A small image classifier, trained from scratch.
Model: 8.36M parameters, 24-pixel images, arch mlp, layers 10, activation swiglu, moe top_k, num experts 16.
Training: adamw at rate 0.0011, 12700 steps, batches of 128, held-out accuracy 49%.
Data: 145000 training examples, 11.2 epochs.
Rows from block 6 of a small image classifier, named by matrix and row number. Rows with one number within an expert belong to one neuron, the router's apart. Each number is 128 + 24 x the weight over its row's rms, rounded and kept within 0 to 255. All counts start at 0. Numbers have three digits each. After the name is the row's rms in percent of the matrix's.
After each expert's rows are labels from the 100 images, of 14976, where the router gives the expert most weight on average: "top examples" is what is common among them. Only what is clearly more common there than usual is listed. The data: patchworks of several textures. In brackets: how many of the 100, against the usual share in percent.
# router: router (model.blocks.6.mlp.router.weight, 16x256), inputs 128-255
# gate: expert gate (model.blocks.6.mlp.gate, 16x64x256), inputs 128-255
# up: expert up (model.blocks.6.mlp.up, 16x64x256), inputs 128-255
# down: expert down (model.blocks.6.mlp.down, 16x256x64, transposed), outputs 128-255

# expert 7
router.7 099:138163120127130111173169156146096129149136102136083078083143144123174110126181137117147118145146130116143096163088158141145080122128113127085105136157136115156133094109119151142133148141085111129109151105122166097159160120139123089103105123084123133142134110147090178106126126100147119100129103097136142114113117157081068093117135192112135128149144140147082141122083134148108147120107
gate.4 102:131116121094153137142129094150122123121100102157140162126119119134154140159152107171113132138112137129106134133150095085071148114101135067158145110099120127177121147119126086227139138103116120111124090128116155138129146133127180119125085116130163065113127120139127127123104137125113186130108123093126145171095127087128171137104130132141090132106112131125126148134138102108151132131096
up.4 110:122103076149133132150143056119090143139107132155141136105100148096161153159136146131126148139081085111130139135091132122121127143096137132148131103127131149113166166096075091138146129100132120106134151110126137172166159109086164098117151111135121112126123096116149148114097140117139139101184102129151141140121143100127175132123122118160095148133117136108116160126107135128101130166084
down.4 096:098137137106093136143097149140166122107140121130162161162172117149139099125158161146124116097158116184133163142145096146116087166117162140113130130141122059112145144147142119130120148173118110148146096169128142125108149132087121141123147098123112148125115117130198150146164150087127132130136117152111141121116125097156110093123083106112089088178148143142138181127154137169110133146115
gate.5 091:179117116139129134101138142123187088137145096135119129147144097121104118121129098164146154111155131155156140126153145092150106113165141145109137123131116107153125112192122152169103100138161138085134110132152088130146078131177112135167152147132094121152173127149113104131117126152152125134097148124101102109153141138146100089137136140148130079093138142129109079109122146165154124124134
up.5 094:067138144089150148168157081139095150102129143126136136109105122127121134192135128149114106118131097124115123115125135122109168102086138077128123147108167160124130091096158115100182158142122136147143170128148138111129150179138152134120114128101125171138113157107113135097085153125114132063151122160154122142108136102111161166162136113127117156111104099122145157120160104103173166178127
down.5 095:137077161117090127134136096127087124153156151153149097122119122165152125148136107105169196143111119139114150101143110137193102118127126162123129139163156172117124163136150135075144133100132138124111213114146110096139157124092138134138125122111112150118135140116127123118068095123115120074151134112174148103127148082106157141118142099133147135128098110144123139128137090134104136136128
gate.6 113:162154151079092140116104140158126120134125097177115100132179150163182127107096123144163113115145136091141091139125117190136134115150115130137120165136116116111130117140120151082117142146125098121148116135161140110101143131131065152099127140130109122175100097129096137139161152127150128114155159118131117133120128141148089124122097192080156140153163131127095132100129143141097113130175
up.6 119:108165154102148134182179163143113141125120089114074104110143161150127126138180122131164094160144108130105078137131174149148091110150132124061102157171127087144137070136139132155109165156127155123088135098112178100147115155157147119132114122078145126126123137164086138125095138120114111156122123103157149139131164168104112104126144161099164096122133141138114115125113121143131120108134
down.6 129:112121144108097132133103124155145131115129149097169146145149089173129162123110153109118096074154107165140151119155117122161063165177147126152117138134129093110140137134172144136105150141082119130112095139127111167108130121135128099106134137115129147100134142113138141158199117107105110141159157133140105086132106118114094149132126121108117145147119086135111114150182098122129148174113
top examples: yellow (73 vs 45.9)

# expert 13
router.13 093:143145136149134154120149172139136152137127111107104147114184132116085113148196139130093107119146147130119099105109131118156086149179096084111138089147147118115119139196133093143117119124119184150140180111103166097125110122153105153134160173142149122129110146141107152127102151177116131120129124135116111120092121135163141092132150113112113119114137142149147077075140102112153130136162
gate.4 129:137164155147122088139117114136104138164137106104117107133115118090161135162162167145105134142082132058098147107123103138061175097111091112155141125109149135133079139128137131153131133098101109123122128114095156125126166093105099137094100142091171064131145113157136131104129107109151102151137156117127142133100098190109129098142140148141168151194101115168114184149122113099109112106125
up.4 129:124073153160144157106105127129127135093093106154146110131116171150143158146107100146079098126136135114104107135100129122119192134100164154150137130183104184133130121154107138124142117141167145079123130089160136127103144134088117122137130112137121171126154099133158145107144162100136142137178127121138097120085142102146114143137139085136126152130116154071143088113102147118129119096131
down.4 122:116099068122129137159106129132148124120141114092120133137106153115070093108136156106179107161144070165127110096151128107175083120137131129092118111133116108099192108128118131112111148145136154105140133170136113135155084180129124111113148126129080133168100134134127113125132145134116103133130101167097066124170177135156105114107131108150113096120148175166132114133119129128109139105156
gate.5 106:154121100134085165122094111154130162120171105131094116126147177123163123125132110099154139151132128140122124115140132128153098103110163134113111141150159112147126104159128164111124127120103168142130096132116119097159118118161091163116121158131096138166085089147132113112110096130168122090162141143119107123150117122157109106138104177163163135158132116127122117116162100158142146133136
up.5 110:123137148128097139112109137154143113166113128128104087136138189126140135176132101105126117120135147113117105146121131140150173097149101172069092149110099119099112145138090116061161125123126135145120194115078158098139154113145083152116148126144145102149126068135108170114098081122124116116115139157122106102114098104091152110098142141121160108145106120156114117125095122096115110136154
down.5 105:078131170109110132111108154136129160146077134144144124131147114157095178148096158120099155109146127170124131135144118147149153138145143127118112157144093132105132155146174148146125131117117114152101089118145135106143147124133122107096118099128102165099130085113124144171147126107123125156101134120134139119096088100144104165127078121112131119150109103105101076147149120099153098160150
gate.6 048:073118112097107100147170109164139093086119121141169127123099100124130127150068125125154133135133128104174176148137135122139162109127121081132135098091137121150117139123136084104145133121107132126121142115122141144140147171096085138125118133163123166094125092149168122148166108119158119113109113117146135143131146122114184155111129101143143132122116125096145160147176101117125153132149
up.6 048:092119083133141146144160152164142116107117131154140121123119158126102124139091102133136134129090111130164163127139125135131165128126143121130145082128106143152167136118092097084127137109123130140107145098100140160149124138111192132144121147169149165099064074145163114123161105149116143123088143132091128120126129108110187137081160044144128133086137113161146128161147096112139142143136
down.6 055:140059092134104123134094083150133097132197116147109133117132096151175125118086143106153133095113118107119156091160091116124159140140141111127139127113150162128143088138133141130145129122106113077143131183142096169128100145104116117145134147179121116140111133113114078119151149161109095117157148113125080112167139126114101114147142128158111104098121126123077146129159119152136154141124
top examples: patches: two (78 vs 24.9)

# expert 10
router.10 096:054112153108133128159135120135121164115168118135140124094156157141117129134174123080124112105117114145107155113148124109092183113106170163132127109151138182127121162129132154077156154127113084107082110145126159158151159103095155087116125120116157179128062156110153150100141113074133117094179134101170132105095134083135109123151130119132119137137102120148112167136182100121103123151137
gate.4 084:147129134163116116144124114065123076095106163072115126116124119124120125120129110121122122136130117137142117119096120133161123129113141101118125098082137098154097101157115151161128095129132104096144124149145095108138095142156069129139137130162134119119191066118096085135125138177098129100132118124116123144185149163120128129131115102131146137124114120141125102098098193111148111100115
up.4 094:123121155147132124122113110144105145171168121151151123129121131134125128134131110122114141113106097126134138112151112119070188111129146152150135157161128161137144148099131115114134152117128140162113113115123167153100170096098188149128088153075148111129093175134172141122145096105132144146130163124128169087080086096095107111090139098132121140123108075166105169194168067125132119138111
down.4 083:102094156143123094111177116116117116142097115099116106130152106101112169145157136107084128102142127151122158133096122132109171098156130159155135120131123150126107168135094124140156135116129120144114134139155135152121126101132119086127093155124148104115115106144144125137143081123126123098163183133169135104115084153071150160131148098108134172158107127155112141116174110140131089138101
gate.5 073:100133104115159087135187114139117093113141146091143157097118122140096112129200101127110134152123142135129125158136118100120107153148097135125137053105121116133132149124117145198140077117131106110079102164131111117130088120147149093129109103153143121106151144123155104122113109154137109130120094138126126150136176146106162101171121066102118110119111118155136113117122141119127104145101
up.5 073:113124111124132104134188107148095093100136126102163173100135133132082127127183101121113122161127170155145139157132119096141096158138107143132143042109134111129151164108081156195140114124131118114096106146125092128143094144148173093140125123151153127101144107122136119133142141162119105131160087126135127157172176146117157123146098081117146114098112145136131105137118143145127096157099
down.5 087:146099143140116154117099131146121146135150128125134103091094137112142108148130156118133123164114104099104097099141161136142113118105119155063126102136107124096184127127149136122101116130134164127124151118103159113150107200108116132122148112135072160161167194085106132118137164126135138127083089139102140120101143134192113163107093134148124108118114104103163085115116164087101144135166
gate.6 066:099138118126151106091135148071104139144137132132167099111159107076114145119147121095115179119109161136122151136125115084105096125117176146157123104164098146103124189119147124153118080118166122102130109121130076124114113116137159086132158108091129126108150169108153098117125157120128140130100115140133133164146131122160117166132119096092105097150173142101140169112136151116099116127096
up.6 066:101126101126135108095135134073114140159135131142167095107134109085100141123157125088099166143106147131117124120118115086125099146115156135166114102142116141099124195125148110146109079128161149091144114128156083135107118111122170085136154097094115122114129171111157096127126156136114164102100109139126132160143109120180130148126112080093112108136173141083141169122139147118109130112095
down.6 074:155130167133116142088078114140111143191145095121124149128098141152137128152143145153146161169123143123084108067187118117143074155098128141102120132138121133132155170124139169103096113136156130097087154124100132113129113137098131179122140090146128109142152133111119117131096135137101126116094131127145159131093126103174151135131073162130104085117104124079131111103092167105143141144148
top examples: white (72 vs 45.5); patches: two (69 vs 24.9)

# expert 5
router.5 093:165104143152088172144119110115118155166180099135105125145144125178168110161106098117136134128114094138109135111115126168131106076118152162154121155157178107141159168130139147126113169114140154135136146129141111120110144164090113160108119140142118129146099125142102117153104152140111112100175192127159155142172101082131120086157107152152153104159115123154105124131132107148096096139145
gate.1 079:114143188123138118149145137114150142106059162109141069107135155106146129141117165130132123106156155138112110123111144126144103108153131116123106128170118125096062123105167119166129144145150183107158128067146142101140126119125093126152144133084120131110177108162123168126071158088116151157134096135144126155121155178125097144161155148126153135148144159106137141113135120124140125120102
up.1 091:143117091140120142120140132130131116176171080114093132140142128141106135106118090081148117146110132110136131135136131129131105144122113140133144138131126129167148162150108125068134121098104100145092102167067149133132157134113157106107129107157125140153072134075113077117150074148137109099121163096115135099136105066134153123092100134128128101122110087150120123115118141148131113137164
down.1 100:146121141148114124098121119088114112125120150119072102119104115092116148108087132125120122125128137107153121118085151208078159163098103115135128154137154147133106123144138109108153105100148123131150117120136145112100116114102098124108096142148132086127120132104137118136105111112147118120095137112138159153129163132136098150111136109138181174144107126132166145129103136091186129084133
gate.2 104:089139146121183154142121124138132132097120113140094113112129148110093139137153102121126130116094136129096138106156129126079169086115140121104132160130132167165142065121113113144102149156131152114099115103079129145097147114152204149153124153092168134101126086136104147102159127076141140142125147098104151130071126104082086118093124143121140140083151137130097132143136127122123126108133
up.2 096:075182154094096091074141130112100124133133132120130148138147130139109154124156135076104156084166188115135168133106124117130157163126137147156110141146096125110087207133118137128149118148099124172130130124117151105107137081119153117119137123132174124105090128134165143129115132136095113110125099120156134152121145099071129135122131139103111158131091131150125197122122106161145124150106
down.2 102:099135077173166104145101132152166111153166089153097151174116133112098100127127083107119123168122137121097111141126124093117152163095097132129141095117099169120153131145118111142139095155149139127111095188134139106128097125099121117110143108160118105144119140078136134105140131185109143123118086137080100135115125143156139116104113079128106154083165159125149122106097150126128104080113
gate.3 121:128113089162174136126153129140189129154120132120110090148125127112097110121149104140140108143117096110118120149163161129113093107127110164088124148166106154110162073128108177148124129162131112104116095097104116146142108122144120122149146104122123143119136134150107154107147126126153154169088128112082152091127137167139096104105131151152143121112136128118113101137121184132128116090103
up.3 116:121127110116162154128142106141149168137083125129112143126131127098045135105142153068132157139091133144127099144098154128202117131155117099115087130157099131139148105172126091131104097137142114095164190117129106157163080125144112102138125161120113124120119108119112184147145113149130108133134126126125117137114122147134116118117136123125143123100153140124127038088124159104134113118149
down.3 125:124134097111156145121081117088181116131119155111145141109115144119116127121102134148131123143117089111104086123150144102120077157117070141093122158136108147119166113119134134114112146105131173104111116159132096151144106144106120150134182109161111126152142150126121122089132146100121140186118089150090120159098135124165132125119113149103123088139146145102151140120097170109093127139138
top examples: patches: two (90 vs 24.9)

# expert 11
router.11 102:112138120111090075135145134171108132140100126174165135140109167144169157104102166124165115143157095146161129116130127088122139122131131084106141137129091142124143109099106078126153150122096126149142127118080165143161174122131140125145118107090112111137122110143168141125098105123157145147076107135111146113110144149121149177070136124144138127125145135104144153150128105147108144120110
gate.4 099:137130128124168139112161076141121137127095136174141141117164105111155111122168083111117135140091175116102116140108132132155133107159122127169162109127103121174176182139122133147114100110153101104125089145201098132112109149094161132092109137108088147103168105113127134125166142151110138061121137114112119151112179098140132119150125099140101115120145117109153075121130156110133116123109
up.4 104:114106057142127109156089085121125129113066095145104101138102184164144163138103134100138117126122096127119131134134114131161127137131144143132157117142102120138132124109109068141108125127103126104110131109093118146167148136105127094115139114161116119128178055101149139134118136092130106177155121116155135093113130136103154138091125123133119142143145121112088084110124134122087149136130
down.4 120:150162142115161114101140154067156090151126110127145128089166138160094149136160139127145116097150131141138134112112127129150101150160088127122119161140122108172095154131128154112099178112122075094109135127078149129175122151106111124133144098114111107118133119143118166141108135118105089169114085150154172145117138167127090120142152174152120090162127122150119141097074163117132123144133
gate.5 092:099083126129181140152144124161148134124146103136125163136098100099058129104173107158142120106115132131113135128134143088101160128155157120164145110104130162146157111137108142176126085153131113106089091154114126169128099131171158105121102124132158120111107138142115122142169102136134108140163134112133095112140134133126116104153167098151138153080106106120089113152139128138180098134105
up.5 074:108138165147167103062159107145128151127122110111115102153121105147069130142147100137116084113131162109118082143160134133135135163169116131093093093145124111094158125188114134202122137130169106158118162138142143099118071112150166127139103135148162103119118154160079117114121146179103132120093129095102145132151138145116094132138128067114156104088141143149117096110138127146145078126127
down.5 085:149139132115089101101143141141119084147130112149153125108111143149157125128153118119128116106148114157151146132130088120097114155097109148125151137139132087138148141145112127147101206110127152194111110116095179116131134154096158135139138108121133122104065129143133139084137109114098150157118167152118142114119102081142126136096114134116093116129143147162135116171133111100103171183154
gate.6 034:148192136114107125136147124095125172115130150145154183111145131115137136108060118133136133102155132152143121140073134154142091136129124116161128153144087135155088171106104110052130102113122169114152156122122134128152134105121121128132129128130104157121109113078172129107121118133150150108088105149122119086096126087126132144098106119130124117132137114104123073139119116125119104128160
up.6 035:134174139133153148152098105118109152130162116151100156107141145113107146120173147072123129131124128131095136115131138166124060124137132152136131117125142109126085107107108190178090121161138082079134193114121071162119090157130111106150123140137141093143136106167103115134161153135113107125186124107151102127156109154147119106147112159156132106128123133152081108126100164139114117138133
down.6 051:136145118150143130126152128132185149110123095136115110138110120108122108138101114118133103110124133107159122133098142164125134094131129127124097157095153135145148134146114116095097124100147106109177170166101111100156143142126113198121103153155081123144094137129097107113130141174130121102135150135135079144150128087132115139111107156121166127103137125147100121126155161120161112103131
top examples: patches: five (65 vs 24.9)

# expert 2
router.2 101:168079145144097116124085126157125149131162116138143169177169091149123143136106124131121152102119142133158158127111110116121089115152147128158104111120127099129111146160135140150107092127115102132153156152144095141107104087136118136131114167142127100110115150129148120170132092151121102135167161119159108099154136095107119109140122136113143131126126109177077126113157090093132141145142
gate.1 042:064128146154152139100138141133153096165097124111117153134152163152036117117135103083127163115120163114088103116125126128135155154149131083122100094120097085139109143163125124117125120154144134095104129129091159119118111113105160142134122123178162157131123087107156125155120082161102132136150127133133133154118100150142147099134140075135124153125136156128140108106135101118150121119127
up.1 042:177129112113084124140102128167133151136083106160125133140126122145196103132090142136134117100148126126119112137110142160174056165129123136104126083113159144110167109124136094110112101113152138149167127144187101155123142140153105121111115160129063124110168107145095137158094152163136119090095123140116147113135145124135145142104139159129107143138143128096133109136160117128127142120118
down.1 051:135122140099080087106120144122130103153132180149153147152144151118164121120104143113130152120131162135141143159120097130161120099130106154153129151161121099117088153131121177134193153121106103129123086131142167133146138106121110146124103158147141084112112079141147163116120113115107137134131161088133135125113104097104141135149176143120120137136120113180098056132163098138090147146129
gate.2 055:072146125115145125123156155173121106109066114137149160132126144158067127106099150104137131121136128133118078125116120129163139164155115115066152124136102133118141113115124103098120149128148145104141167114110118084179134134112086162139139129080093197135132120141110128119146153102116151156092082138130095165095153174127121163098147131134136119137160158067146143096115148129096132105131
up.2 058:111174123097133124102126132093139141062081140088166138089101125122079133118085181083131129139122110124103120109124141144146162152130106126099153124117106116140150127115178077143110121091124140139133151150049136135163136168101135116125131116146099145136159104118138133129130128115135116167084110128125128127102134131116185163094133155106143142131148124112182142159137133135104144117148
down.2 070:154131129110079125113078119104126146160114140122167088131106163149099159100084127103144108139108110115090115122163123133157065144150161163127104161154109125140177137121109170175110139104128165100115124126152082113124116152117167112124106131146113173117098133147150106117149111084143124190132132147171163113120138100132111114128123168146129143158128147086146107141110143177139137105121
gate.3 211:210093124143081155128085101128109119158144120125119139163112104117151166150101159154136159112117097114166123088133120107146141152140131114115122128117110085120154124126123141164134084177083157115177181172118124168172124111143105101147129151149095071135168157119122156164115128171129093157125127127146117109139132136143106153117128140145137145107103109141092076140135149101140186147137
up.3 220:212093123148083159124089095131110115150150111122119140155109108123153160159106153151138153117117095103171122085130134112141141142138119100118126137105112088109162125127118136168135088173094153111168185162115117159174118110138113103146128152147106069138162150130107149162109120180136095160123127131145115113139135138148116147116131139155137148103107111141092079132138154099148179145146
down.3 187:135117107132101160144093132119148158148166093145105137102077133156144102138124144140146137141142090137091097098126162143131099160087178107122147122158165125137177136137171134154116139166154173120149158139126150121159105177090158148127138126119077139142135183111135129162123160120136113161137117155126120111107144121182105168129105115176068123117123155101150110143139129142134174165145
top examples: patches: five (74 vs 24.9)

# expert 0
router.0 098:094129101159113103140178113110106075127136128109098111128109119078188111150089146142145158134125133084169139148078123161130131099098129120143118112096144109129106165115114075087154100135161138128132158136163159134138136135151100110112137130148143135169120130092150118104091135159156114080119115152111118159182156136113154141136121117139104143139120122112129201140143153135123151148089
gate.4 067:110128130134138111135091088116147115126107135105143139128085144136083140103097133092115092131151129117148125118110117100125148132143116086122152176157098174154126095134121131117144134139090140123144125090046134129151124140136137135172123126088139159140126103133148123131153117115139128178075106134130101096116158142141110131048160128183126113126128130113152118160088120142169148059123
up.4 064:150128108150106167046149133091138131157138145130119129157122116110170129146097138181151183135107113116151127121141158130149076128123103141134117125126125094123160185145132123084125117099164154118156141113169137119161111138104094157133130126178102102137129168136113123125075173142142140140120131095120115142156181158162152141168107152129110118137156151109145150099128154148098152139140
down.4 071:081127151126107086160130120150141147105146097136127134106152159151196096146168147128169096112151152123159130140092151129119151125144136100141115118136115077133109121117110121125181140114143090134128095154141166130138139116122079096078129155106112084159085077144166108111115130145112089075127115127114120153165129154122131124134158145145143114138150115136115154104128094133113142111093
gate.5 123:095141145091137109117176126136093098076148146163150150086129124145124115123119076134072133091155149121150161134098118113124138123111109134171150136141126163118142165108096137096153132144153135131087130127132125116093134140145186139139174097163139171133089139105128122108137151139108116098130103139149124152131161069123149128138125125101086127099106116107127134129109112149156103162130
up.5 119:102126106113146156107100131093138146179106171100090098179100157128133149148158185134124170156128133116109114093162157108121151143118131156093144158114110136111120130130144123128126121134113083153123140134103159146159123089106101101132117124111147101100172138124135141110073101104136110158134153134115148101104091205112120118131155132162143137139157132145123149097116150117064151122114
down.5 119:142117142174121170090115103072105114158107112075106149128127151142124169138108100114113118140103122089134106169100171184107169135094138141100117156130147145130125132123123181102135074154121131135142179091114128104145104117110096128119116133124125130147131137100098118131096157145160121121110118073150149113138158158143099165131117124131122142119097125105148124087113155139146133122141
gate.6 131:144105103136098120179111103128109143103151117128139119110105138112125164113130114096156175137081104127117134125151106139103156092115151156136108170092158137098151119092092190131146140114121151077110107148097101183143140093155147131122136138153124129159068100145127124115155112125164121103198158142150130130163140095128128127136112172135155134125087115139080129149125132115113105140142
up.6 147:162124108152140127126113160155164200150129108163117151161144095105110121117150139132073110075163135168092122140101141116096147124151115121123106128124132136131123113182145109167115106129140160164169132145124131136125110112126121157145137142147123083143121147150132168138121113103105189131150101144103106127111082115124133099148142101111112141101148127112133122115121126155165086127095
down.6 147:132120099126140119129107124100133144110115142132126109119094153128115146115102133104141128133111119119113097154111116121127121127104098149087100142110095175143149096084088104092129121103124151127171145133097099131164116125100133161149170124151093128173129142089110128093126166127157161141093109141090124155110160091135119138109109156105138127108179139104150094121075161096110127114151
top examples: patches: three (61 vs 25.3)

# expert 9
router.9 099:159101130142086124104080136111150165128160129112140133144161133168133128125106154102116106093113073141078143139147123124144083123136167139130111150164146105101145163106176153095082161119165104171119125155138146135115105126103123153105164118144123118157106160126127133152164175096130111119187145155156148135140141082130126151154096162080117087152097152124109120101152138126092121148179
gate.1 040:112128182137158141140132113079111115147150115127164139095123114136119131162135126083121139104112114139091139124131113145160116088178097137125114121114145144094170137131162174148134104098181110098112162139133077177132161133111127144106153138120116162172121149078076110131163113144115088110155154116180162149141147120155108137150087135124104103142078105122152083194108148132135109120129
up.1 038:133114076132099141149114159164198162130137135135118166158122150091160136130124125134116124154113144099121138130161139149117147143143132133064143131097101084175112133135108071171125130162102145127141108141152161114116099127148087110155138112136138106097128129145177133124093113110138136133115082117128103117093128130113133108120149135147139122110122151106119115102166107127147155083134
down.1 057:149173132157123114129163146142136138085087147139125137118128097116121129124144130145130164136097119134133139163078105125095196137188132130117110116095134085119066099170104091166148133122149142135156127102106105093106153166164135121132164161142138176144157071143126143159106147141126155124143096150123081123170170105163156100089106145098132162104138141147173139080118149109133106138113
gate.2 071:125125178063110136124168115168132130109136127202168175133086124156160114131181103149145138134152133134140141137125136076152120095147127118121128152127120124122105142065117107115139138132124134138136095119171123100118147141168119170121130142103126154141116103163125151126096136141140122065085125129146106132092175081117121125135123132133139126100128140127142073171152124165134158135131
up.2 079:120152184098125115110169169162134148094160127181142180121118052115099110122160132149108135106150168139138133158113144114127073137152140116144116138147133140142103175103151086107133148137129132192140091120165146121115141117160107174112134142097106160118083157175141155130126123100123136081089108122133115127112152086121131101124136124126139122115168133103146134169163101143164143132120
down.2 096:114118132130125137149106140127133103161142146095096109101136123122137081158133129121088131156134098159098138129113141140135075141077104125097140069156161138119143151141141148122132113122150131115079145129131153101123150107140123092124127075116105124106151144111115150105126135134142161138108099108117161147120090165118110115127104121146083097144147153133141157118145144122088133139126
gate.3 093:146131118124149146159123158196114159130157091136094102126143112108123079137103116157183133138098124113105151124114124141113053136148131094148127070146176136147137084152128069162130151112140132146127122064101120107146134135166115165147091143121121158129138109160076151149158135120148131155137105086149108123155149128156097134137147141120154148128134151107118125154169100116122128129131
up.3 105:108087109128082137113124089115134109141142127129096162140107144150095148154109119066097124119123124118134105119134130139114177131126126169077156167108081131128135166145089172114111100135108111112124157148089130168138091128119149086096146097179153097106071129128140100127104108138104143115116147117156162120154112104108160137109117129133123116093094101134107171109102140123134128136129
down.3 119:113154139101130089119132096124120088095094099173157130116137102156109183120112112120128092119156192130164149181081108109133154116162141126116110166111108126132120103105084130089124130117112122104181142091121083151120140107146154138134122153144149122151102097166131133129106128137135120099130128153143125112147145089098164127100150155115170107121142133155119142114131103135126101133138
top examples: patches: four (91 vs 25)